A small image classifier, trained from scratch.
Model: 1.5M parameters, 32-pixel images, norm batchnorm, activation relu, depths [2, 2, 4, 2], widths [48, 96, 192, 384].
Training: normuon at rate 0.0023, 4700 steps, batches of 512, held-out accuracy 100%.
Rows from block 3, named by matrix and row number. Each number is 500 + 50 x the weight over its row's rms, rounded and kept within 0 to 999. All counts start at 0. Numbers have three digits each. After the name is the row's rms in percent of the matrix's.
# convs0: reduce pointwise conv (model.blocks.3.convs.0.weight, 96x96x1x1), inputs 0-95
convs0.0 094:548477544504458581499563577433541483479493632534411474495568543505570478472513513457555484504485438544465491478584439505513507425527514565425529538453511522489473475503498615418496401523536454559417575552501582491503450438467490489525527512431423588382470525432511495451497473489488457602
convs0.1 107:575539481491463438497531472514428390504550489462475488637533590507477493460535468521481523400470476450494477391515460513478459419513465578520482517464594454486470556509492539500492524473510505488499429567402541532550535531533464507593548546471459489625465497418563428529481523423377438488
convs0.2 094:553494489405479444538471494497505535374517479432587536474417517515406536415471460563531503446515412494485445569435464489559591472548532428483465540516540435562520525556413498529499545467450508413516430467433514471480539562515584461452568474483530579536467528417479486526558388477465544465
convs0.3 092:471500553463428476454506600599564511491523571514446456549496563505576504548452386492516415496466567503541534485440521596415463479523521481396528378472470472568548503464510509485538425518490593479505581534548471491474456631499402488570469535556522535473477474490491508505466483576565479454
convs0.4 090:457450382533475485448574505580524487485585559504461462511600531518459536536498506479438564487560513478558546534498541486513557445532411467378475562551485555513479515508502417437461538460473434433422443430435553476477489418541441522515533512522569512542541403508460513583568563614480512477
convs0.5 103:465529531572465532480536519559444551610499520459530525461488466485528479471545492530498492518607451485527466445561538531358454460522479486459488532491479618459561428489525459535439516476559417509590446511566463549544486523484503569583489606519475471551481394455516526540381576448453442447
convs0.6 104:444547460510504432481404529498477556461539518440406453542584477439541465521450460441488497444503461497362499468504421499429510467529514504438423524637526567458488560534526359480471467500475539482436480512549465411480549498484470493450478412578451405550424436472484474474468532485502486540
convs0.7 105:537516562459525511503568512515492459501515549488467458472581513521561592420585528516477539443438537506550559523465460552438367336406466493455479488506533512496486513534527496402573395485439593554543426477524538503463505513425458491480583515471528540481563476541488552559504474583475568537
convs0.8 108:524484414557613517473475514566449540608462436468438545607525408483465453508487452489407467479514473564456493487518527494475411521483595528456512526435515437469520451565402490480509354432445562545505408438537485481500546523500486484417422466476532557491546464576532515499510505544561514503
convs0.9 104:564498488410452471556514532518431488510430463505503463432542497552420466567459506445509541569567522460433506465408593489503481541480462432460543465518527446467429542517517569555564496477534556519608475525364462545515508454528464437597463418466433474604544519479419560532509508547498587528
convs0.10 104:517473529419448556600501501491451535438523546478485547392488502513468478506451532553627556485566516545536501469557455610527481558554519498431544476462499509521498411540553487495405426524530388446525442489518502548553578555477486529534538607495534581446546466600513518482425550435500558535
convs0.11 103:516437512598508388577511556516487545471481493555486475528575442499520536510529485539512619450473432528425596455412512471469574493592446510518477503565503468491463556519426555537523440568602570517570485594426481458537469502530566496535479586513532496430523548507493565525494508520414399514
convs0.12 101:519530533463488529511461466462449539469504491513449445520506455411449488512526536459464525526453500481493493404515539578629529585515536642510647514576531497533396477448568451505557548459468493458535497513527528484414508529516458431580535543452412543525563532510494549543643520453480520498
convs0.13 095:568432474485462535551475477528529470538420460502482604463500553615456532459518534518492512512411491507489506518513441430526515442512515486566456463481439610525569457510427481436496475595470523560439461509417487457470570496433419497551439507396623490395505566449508436499468601469490472501
convs0.14 097:502543512553418508491461527586550511506452511551525474504493451570555437485416432392475451463557425464595522470463457452520478414540439497472647482455463535512523572498441541518578528473511591462493604490528505456472472487578512531505506560431597435464435458424450517487551540501539430491
convs0.15 107:547563510497541499323425479542465502420529482533500442446507448456486502470406487468516588508497542458481576515517490569535571538589516509504490492395354485496462491552472486527441464501578503541454541577526560480528475488546505438476450525537570504530487447440487623501476423478579526458
convs0.16 100:421474508471531446381489442579450547467489460598470540480441487550493489498461490421513420473486463542479556475393465538533508468569494536456568514539458520517490400447468440464526503506590502496513597498554525551382552499505562539562438490522638487519528438454448561568498575520568512520
convs0.17 106:454504482466504565518521455514521417456441428486486490518450471573541497509547439455463551525514502534479435455542485531579502463409422408558489492529555521472486583462531427537423437532527513501524533448585462489555467447479444569417472512565515487410460516540618502599586435402454592464
convs0.18 107:454480479462478519493550518502452483535428488477538540477485416463487510431513500522632515497458425531590484442450474499477592469445523470533478542435483489556650598539494438607529452472487547554570417481434501441463485603510447565506463508505482512419580559540524480434494403476445457500
convs0.19 112:442496664374522443464567543427523528504503424429477555456533437419538501542521463460440477513475531423435530469563456463460439457538488457466499414544465453409545533495535492379486536415544538527509530476536483499453520466444507477466467585512424497540546449509545584504556486552472529540
convs0.20 094:539506513414422461437389497476456499509498485502462462481521505530460519497429556515530480556408557570587544495460516472476512469388447537529442563571544516455489507556560421443525461546528539543483499421474533503566494530402560384447503454612568508552497534534525463480459418576448561431
convs0.21 102:570494488521555449420525419565467438557462574507414485527442563490569436515462536542565467461499537455512496506469490469439481498537490544458499442550480433441520430502503450479374458449452531400522538549497504521389505619547482436414626523520566529459423494543482548447560505514526529469
convs0.22 090:515513538469451491510475599457512652446498545426417533495421541593485634472487494478528446505542501450494517487586429514516511522429401485571474483492597519472509468495463436529404563505498646467449566443473577525543484493507516528520434482483519569498493487500403521510449540508481519542
convs0.23 104:505447446521572436430487507468426506452475507508405469465408556476453535471485509425470512516486428557404580497443597466503479505503554570486502504508480556484460476487473542565461530527545443463536441588542377482489489567545527520444447453442475421458554461566489553469497462595470357444
convs0.24 092:455454583447399430435469512575404495554466464492423520496441496523501506453494556576408491521498415523582508541448535513484591473510511495593481451505457556428506423514486420424543472545539555565500387494457509456444417444516518459447534598441508490499506502488503485459462423529545596525
convs0.25 105:564452463436486468464426509561466516516535480414538570513364408535518545462509552494452476451591442417476469524501486467467469426568534487521482550459511501489542561462476503499449500487491576516498413433391486538396435449483504400457548499550502428562450575401514424465567524465460499494
convs0.26 103:487446406427514490445491608450516554418397485541449533591522459417454470598509499509472527500431581471513468459531503496505480605502585391432560450460539461568446533508521436504539493552510485536408538521435568465479466501475549578472431468442455492479492517560500392465474489492523548547
convs0.27 108:546545521577522490443475442470635572490427502447435403567456567420519464465478503452550452521530536538460519440475550578496504535533567513499512369489560524529507525586472442561509399517460614519460464452482586539567497483517483494585531513504478474511508488594543498538428486518521522598
convs0.28 111:555479480463491560545494593496418495537538569415455507531462514471456531469479444524526566570486405459559554508456441487443335494512510462488462453371537419435511414524545566502512528594502497501464463494519523588464519531513507439515465554521469456506378448531532507503595496478576543527
convs0.29 096:542524512510454495528510574538504533406500493510393401428449523518487523479571502460548566529448539450537527489582486455487390487435475496479513409487626463529384573496536477535552470633556499470498482579500533504454459446606502468463479545544486489401571466587555488478531528516478511493
convs0.30 098:534454498439451421583505629588599428553587527465541556427518471474460537401519535533487471535481437466519495457514521490459505651520593454449531559472529525516609505546551539534452505460418534484543455435487441480447550534503469518519533502470542436539530528478432455509504467475459406478
convs0.31 086:522362517485443516489546481510454500519492439544554451424552500425476542552508451472444456523441456500579434474454512499483465435480455459528592565459447521494590551548495447461506456482468382518563458519528511468503529587469489399487465475493414477554555511544466451442525547486675549474
convs0.32 102:570426529422573434532488483532507441524524426454459543457420566508490510523487496517453510504600549502544572531534529484453602491540525502509539465525428438553471542552596466547488497425433564461548572490572545532486572454434433471478450434494469516507477429518513539653604488551474528435
convs0.33 098:448495499527540599483580520478520587455445420433499406500461469529472504449391551550481541394571437428455444568504373528593523476497524513468502429470446485482489504572516499476516492571509457404412420407550564562523495454502489494519507506476440558521520439527530507578492542453467471469
convs0.34 102:465507531477474490518482561669551506516560555527444620585505465451588526477513559508440485384542525495472519528506557452469507536427536497543495443473487440427524574509482491416560488498524473472481531512581614506461418513503495529446420418512487553493480552448579488389518488455536456543
convs0.35 098:502499500468479511506540505558514499498490547439473495459436495565582440591471555479506427534396535479396481465427549497523538488475540454578494436499473498631683523506566461537538530483454536457488435507551481456405576493566435498463524424490482492624539498429500531494458497478520533557
convs0.36 098:512474513495528484555501535558533502535407480482460528554498580572519554584531460389509483533466518437572577392526366570510441440512533541479472403545511478517490452524543480525548485468525503494457466525535540528384408409582457449513484582590486444447439479543538476492438458443461505528
convs0.37 101:463544429489491538524521528616505476534527522527558531476550472457499510546456531393458656448523538434583447448510471473535518482549407504515520513443591519545478423504500451464422495534514532553615457444427529471487460462506433571585483545488478397503501524474507525467567612448523560479
convs0.38 100:437493450520540540552516562524436591485483545526493483421537457537548467464533480447484580424431491495472430520506491516403464551476500564456434563514483495502541601639425485546478564473416518430619443419555473456515501570487486441450509474525469517444450501488599388510460502463510458478
convs0.39 091:515431474393522501595586415505469588483531498511479530467461506598521536427527502429495545493463482535479565521492479459476453432466437494461554512460510530425467460478536515446458515391480431504500420509540498559467482467442429597527597464580664429504475547558518509483553421500501496515
convs0.40 109:438520491507473558466487418636507481411520509531395345459449470416511506447495481486544479461445572469502494443511487484503377494503508494466599476429517388500540520509484437515445510463518480521464501505436430493493487548457547547491498609513495502419511497397484565453452474497587561528
convs0.41 094:478574556488449499542401502590566505474594492478509430510413533454527481512533556496490477513492496529428516582446545490486562500504585576461395526528488471461472453490606617473532470493510512548526460397456598479429469463472553561472551482551442535418461437487520453590460413522557491498
convs0.42 110:519531484522431555512477525431518575490576579523580571501551501454482414539562522468456523589494408461491507509535434468546502525438521528457509559520542483442514512491544544366430390424484507472595500537592516445568572487457461562509446429461424508443586566461509499494543564475532516558
convs0.43 098:460434557551568537464514419496464527445520509501494455480491504554450502482539493518488459488492514567487478391536575495447524440512529585550502464539543392456412522554572559590593444535561486431511538548518529531497527576527410489510577558602516489492513508442602435463468428393502570444
convs0.44 109:442532544408485516520575466539513497526471569456456486573508561416481493415486473535431528473418507554554470439529544566407576452408523406454472501497479458501454473498509408452478469539445489484531390459394511478566559471607538454541416507459474530410445536551508497519558477572542495487
convs0.45 103:488499543502599501425452403488568391476585468509477550495512437513475521557387427489460508530489515496481544430462479464515470519612538488575451437478473500572483505418478507540462500566585431563437515477509571550393557591516502461453533481473440502482488523587554528485501437614495447487
convs0.46 086:477511534513482482418486476444516565399465529509464513608477591531457533600599444483425492437437526507480549399536487566519488552548506441523393495503570553452553545573545469549523549491565493474501516484460517447442514568509532531540497594557431486443456544551508492454599472422593542490
convs0.47 092:469450488544527449499556594590410445472549453552463561506516471550486477595528476424549525589580452479541523499480545486451519486634378493427549479542516542496569488442538412449508412497503494436548426507442529529568466501448401488527474556490517539505474493575471509516393444505480480530
convs0.48 105:503413618524443480449551500493449533462512493502440498454483499349502462607481525444448495539521495496388457550484520497476498579530441579415588439525466514551471571527459544605482520466528516532512561572393518506508484566427486474506491465494439475500474498450466481441507510403569591537
convs0.49 089:543508454512513464506472443479560447604421498504561440446579516492522485449458433434516500415489476571506448443512528498514529436434483411587462455485485510473522467469475503523498540440493467580646437578533507529450466456463557480494424542505391459374483517527440474476465485477508549368
convs0.50 093:481499498449463401637490515449484517497501600529520455511543573423391487474414558471493581567513501502482396469422496539487482538483501450509564444501491501450497568563447572488476484524475577486580453467460466481502506546634558470525415544490410416442479519522483462503566529476548452441
convs0.51 111:527485483513428509437468463466508556473569483507550529414448514431454446469519449516435520543478468389445513490515502452477527523492418530463545484416513480478470543480503444468384499512510502556570489532513450509510634514675465499463558407533479509497451570577443539496572589473584446545
convs0.52 098:595554533579560556453510481472471529406483478472379463468462488477493490502399467594558562507478450470446564523521562516452507553427540645467539539500506527597515424477466504496500586462536567547479481553529449482554450551513547478589581408411482505516432508521456465470468510464470532500
convs0.53 093:440455530501515448496538589486517567443471507472495504591449447446574579478566520480562499462402475501524500561476472488412485502551539521549602425485514414502467563470416492486435500495537536485496473545487389526464501544480445492467608534601452505519502497633481539455529445410384486518
convs0.54 106:403412563420417502477472477517541438524401578484449516418395468489488442462502482440455557467473486470396478425461477545442518496509534395497498496453480423428461524565416512470515452441553543450525534532574520548471488531498465433438473482441538464477543518464457606500543498512567563420
convs0.55 100:477626505523468490616548552482574525535470451462412563591532515430500435527513512528452541552497477393360487568501538507459456471489510470486529520414441591521576557576416522503607510486512415468545462538518533465573511440492527484543474451426528446558488575496474476515527496504493543517
convs0.56 099:530420431522550531463470454592395473584516484554513487459456444595493521533432548475517535501477473518465431484505526533440546515466431482470448567478431591451460504515548571481521396577470466544581507570535496488560378432443537507515484479426454548564499582467536418562473512466502412531
convs0.57 099:499440570534561463457555510506385456502452538528550467479572534518454532532519463486454496506423450510506592521532414480471336522576479524503504533496421607528549371436549499425519438477503391454489446560508506514530474457573482424454452495437551489446473543467479487572457517510497476547
convs0.58 108:547401510584532535416556513474541527486610496582515460456454512483475548525458541488512607421524426524524589544540462513470559503522570439477495419475413510450482557533445479469512492510392623562431468532453520490494499490588514562424376499530512547513498445526498507414514499471431477483
convs0.59 090:493453431484496473623570492484591474421570429519462429412527469584436505462496534557571508477553451537553461436512506498601470418463561473491561481495467412560509468407483488503560521556521502485568447519515539413459473475564560518450472513519491440482564476477536413468432510612440462493
convs0.60 105:497530497460431520546530481547545541537488566510551528423475428437463422550514521448554459569541510481485445388472582556513517499430636570489586526454585429448523507510495560566448405520532482568543437555475468495503499577555526472503569468404460513566540582517589508567495487531465513478
convs0.61 096:583513542504451397484428476650519470484497448464558660371443404457472530424493461596561454466440507451409477468513472508434538428472536503500552596498489525468538504474479469461428510462489489473487466478507513517514428474470509498443513467536417485461496496499457514561552514440547559481
convs0.62 091:611491467503487594576454688544477441535540541496403401390474543464429480475504552560586517536544478509475464466479507465543439459473510509506439455483548504569418579450534447528554552510518531524540504536419528517500530518463535464466494508531484540538490524557519459538513398562522505414
convs0.63 101:454457388487457545438507498496494382434435472443573560488503549513459459454519491449472650503446475443527547429533499559494533454545509418518454625553463497550469510571522557571556501509466414454516471492477448519520503584543503518505449545419477529564459441542500421532519434451489429449
convs0.64 096:531473487424519480520498536412449528579463452428572523527487478452491401486499376427567475534403544554493459543399431581462488503577429579515478422497540532507611471496514497480552439538448539484549474383534558523433432513454560487502479505479523437514441498540591461462529498522545463495
convs0.65 114:551596481487552570499512517448558492496497459507536443476593501543468539558422510549491537492477502513419521494567468587498433467558465438538561543566544635450470462513516623553553472471437466525538500320482432576471576475546521514451540493487426555513464493516474525456472484495418516512
convs0.66 098:447517493563445387500553485490562570490516532520487415472507534532456515462437521446521611492438442461481559511550446439475541443432529523514615459503466627460509446501458494517478550530486530460441469461513522513546497499621499422520483525472631442470458537380461605482517501483534548451
convs0.67 102:481408640431423471475582547502516524405443575438486523495493441530533513451387479496454496485465539486391558484440535473546460485468449543448568393440520492492559467532432562428489517418543476489498513553441438480520455585478533475471479501548505518478513493453507424528525540396573440510
convs0.68 098:591594466408480480450552530500424494452516588467505593414444598538529479487454492528565449434529425538486487486514470478525479529489572512428500553455478595499449556513481535427427450546495491511506446478543529452580378468537557468537465477467467566583421495492563452474455415481460530573
convs0.69 105:392419506440469570526525493511471498584555502475531553495467461544536568421518486584469475514508509528526395574480511523617509493466477554530506470368487537403479490495468593446389522546608507525518551625468527441500494556555549552506420488522490498443484525495542501443439558461492461497
convs0.70 098:560488449458506536491395511493575420521563579479566492580444464479481475493472483447514465466493428478463482489394502473332523478401477427495452449451504511486497451510529473500451483399473519451455447465513551514405466439482381459447453429551439428457447518519469511513516546504452546580
convs0.71 093:591432508495553522481491507569588566502473454527500461575513516394565467533518548509532454388423493605444410510480571540445536556577473490474616495521446574483501487527452414584483421431494479531496523576488503498556461595548484524483499526508498463540485532474500470567402526445557449546
convs0.72 104:516499553493550517432502510431517490541536539436569591476522524457415566535491500567556453570540517506601605456405436580478473502365499455506472475545409440420474448508442456505528430559527484582449438487456548511518509497491479416516489497462390487508409472551451502461531474515474552559
convs0.73 105:546527577487496520510495401515509472512536411512519462472490552559575449609571535458491612493600469453555541557462477458550433535505515489619477538478481455483504477514567522553521499552444545603456540501622597505515448448511494495519595484531516518581521427523470449473455475429409462481
convs0.74 094:570462501481512450465406506417511494525541419462475530575507517478441533536476485497447537520513491505452499508475493508479532535483479554438464462418563550434508555625576569446602534476530467490564483420538484427455427495471505522461458585508373481520505548464450432469569354479459427566
convs0.75 104:572559468484417572601468531551522606496497603461589517516436521484532579499492505480387468451481532531516513538499473617501525534498475523571575566489556535497496545475430583535467564513550577536574454530512531449469578534575437499543589414550585497503549529469499517514452497434475535507
convs0.76 101:567482469461520484503518510459474503564482506539414559492461447471498551427542470646387542507507548516537468438508436514474533455571527457421506411430499528544498524516568489418617532568416623564515491588461497426494499458484477494535445483403542475422479578519517455500543534481468487451
convs0.77 102:543480468552565515455416486538402513599477469385599402548463542437492522445401429583506467435490540524539505460517486364518503489541431542492491554516457479445474533523527484579487495442480421550534401454459497461485483499457563469483592501534531492505483470464569479437540416448534450502
convs0.78 098:512438517481502495559539475520497463511497450501508552490493428488522459484429463578606479510517496499490503520490418455496445502510519473441550573510537565451683476460499506540462538519487508339452493425509578541458477596452460382526502597496514545560419508532430502502478465419579535531
convs0.79 100:512457533412430433550591415478528448513528427482427463465483498514538480427491584513421450517487444523444502495468519485491439520496454517557550506486487511478511385492580457463525501594572488495530529500496630486517435479419548464587377527539484461396484435487470459580491576463487455567
convs0.80 100:457443508521534471551531543419474458499568500546529445505468463470460381534476486484517437525465411508523539530534453477534495486623523518449430435561450555493452491560444451480526477574483467375418515449528526519533510505575453491376541500422513481446512528515473445614452582426437547569
convs0.81 107:498528480450536446608530567473464480486485490558500518558513395474505498453517575539504470447397589461474499499501461471440458428626526460471560481444474460617530480479501497454468452496473476514443389575426515498471553514616605519490498403488527543532523554529545588504565568512497479555
convs0.82 095:480408554472558482446465473504565439422554494512519513467537436389514547493454526484600507535413472474520565518479449414491551505493576463467505494425483498519589547554569464517604489508504477631531428435455512498398505531420577527537563532439510504415441501483508500456492450548566547569
convs0.83 094:475592542502521510439477432510486500447403518519486455665452551478505376425453507535483517427545597479462524466522439510563466515512469573504468450445567455483456506488452440525508414490510467552483567425464554529519419566582548487465571518542474489459539519463556439612439479496530466468
convs0.84 101:553495598454550474459516510441536562461518630490469474568496505473482484543394445476511554564532468467468484537536507457592370572583552473511480554515484528579474504511500428516378531443587455520542428436537461462487517564527418514528535495525513507534466379507540463450478565545480460443
convs0.85 100:505466513427431532452624494526528471544537541493535574483450528530443398505486549479435512610495468341526547447470502549508523523449505541470409498477488493457495521477427455559430455525506355517478584509435418436502536523456490572448461487512460433506452485421476446453546531495477452544
convs0.86 097:495457495513431506502542484544457511467541447590451567496476503417483517617486473538508522480435541551508388426493498519551495369456533551482470517521613535499535547506538473498514455462447458569524459563569430434504526489507529472449460511526497608437473398447510547391594493485601449463
convs0.87 101:493490484551551561500579475456455535525489529503446385498509554635526517492533530511544502554539491486483541514515583522450613526445441500476431543486480470482450489482504516556422509478530442597530438488499506529563536479741512469531523494480414506559468536536555510515505512517507599527
convs0.88 094:513449473557435499444561480548484418453465516472481462387472471500590477481470578477500452465569485482455412392515549517468450559509494470494614503571429536467491440474476421470473457483492497518426491500513430523563578485490452504510497477500500525378424434481535582557377591476555435479
convs0.89 097:462411571521411513439483478457514457533595421466522512489548523412386480460486475485411517544552424502442490529474500497554481477546545592422501543597479425504505577574473548457512454463568535479480477463552414479445433485484533450453517527470546572536531519437500516518479530583481443360
convs0.90 095:567632487511465547417566542573588518486534457638514538478502494517468495534468538465625482488489483491514501571450519413477591470477454519449550519497494480529552489461484484540524442371446433429496436493592563521530520457460466510572445559497499414493541431551519557481476513464430509436
convs0.91 102:584423466470537556561480505527466521541541441515407471511471606549425525499456501491478515469536493500483533362531477551538544480508481518385476480474455503536480529424473378590525499417510545489511463487426534385413525542482443452504489425419493476543551619502587442523452516513515494525
convs0.92 096:465541493495453525448488503547500587427599521613452574548464520422461550503479521532489464415507504488533557478486502464469489521562608556502443485477483522450500532515520488490472483486405636626528530584593533496452567600493510497453580484403544479511534502454505584483515492539583458551
convs0.93 095:396492456510526531570528548506503450419478484549469541506489456510489493486555466487447543443438540592616504436509441556543538460512519435491521525501595466453531521491622411447384584471521529557471478520542424504539576539506488501483452534423615620464555421543533554496477515481476485496
convs0.94 095:514560517425516419467445472439447471487516522547601432499486535560580459566483491406586421524538522538489600483518463540513526515558555481622542470492461435539554517487452479589464492500539516442574436490450488525625468534515443444499493526465496494502615521562420506539506474599550444470
convs0.95 103:543429570473484408592488459438522495536506483487534461507504449570496416570463465521433511562569515458536594438493554563599454399501537492626461623520465498530501396491543558522439510485499450458507430546474551473520439507503463482460569504474443453431551444451591499495508489480506481422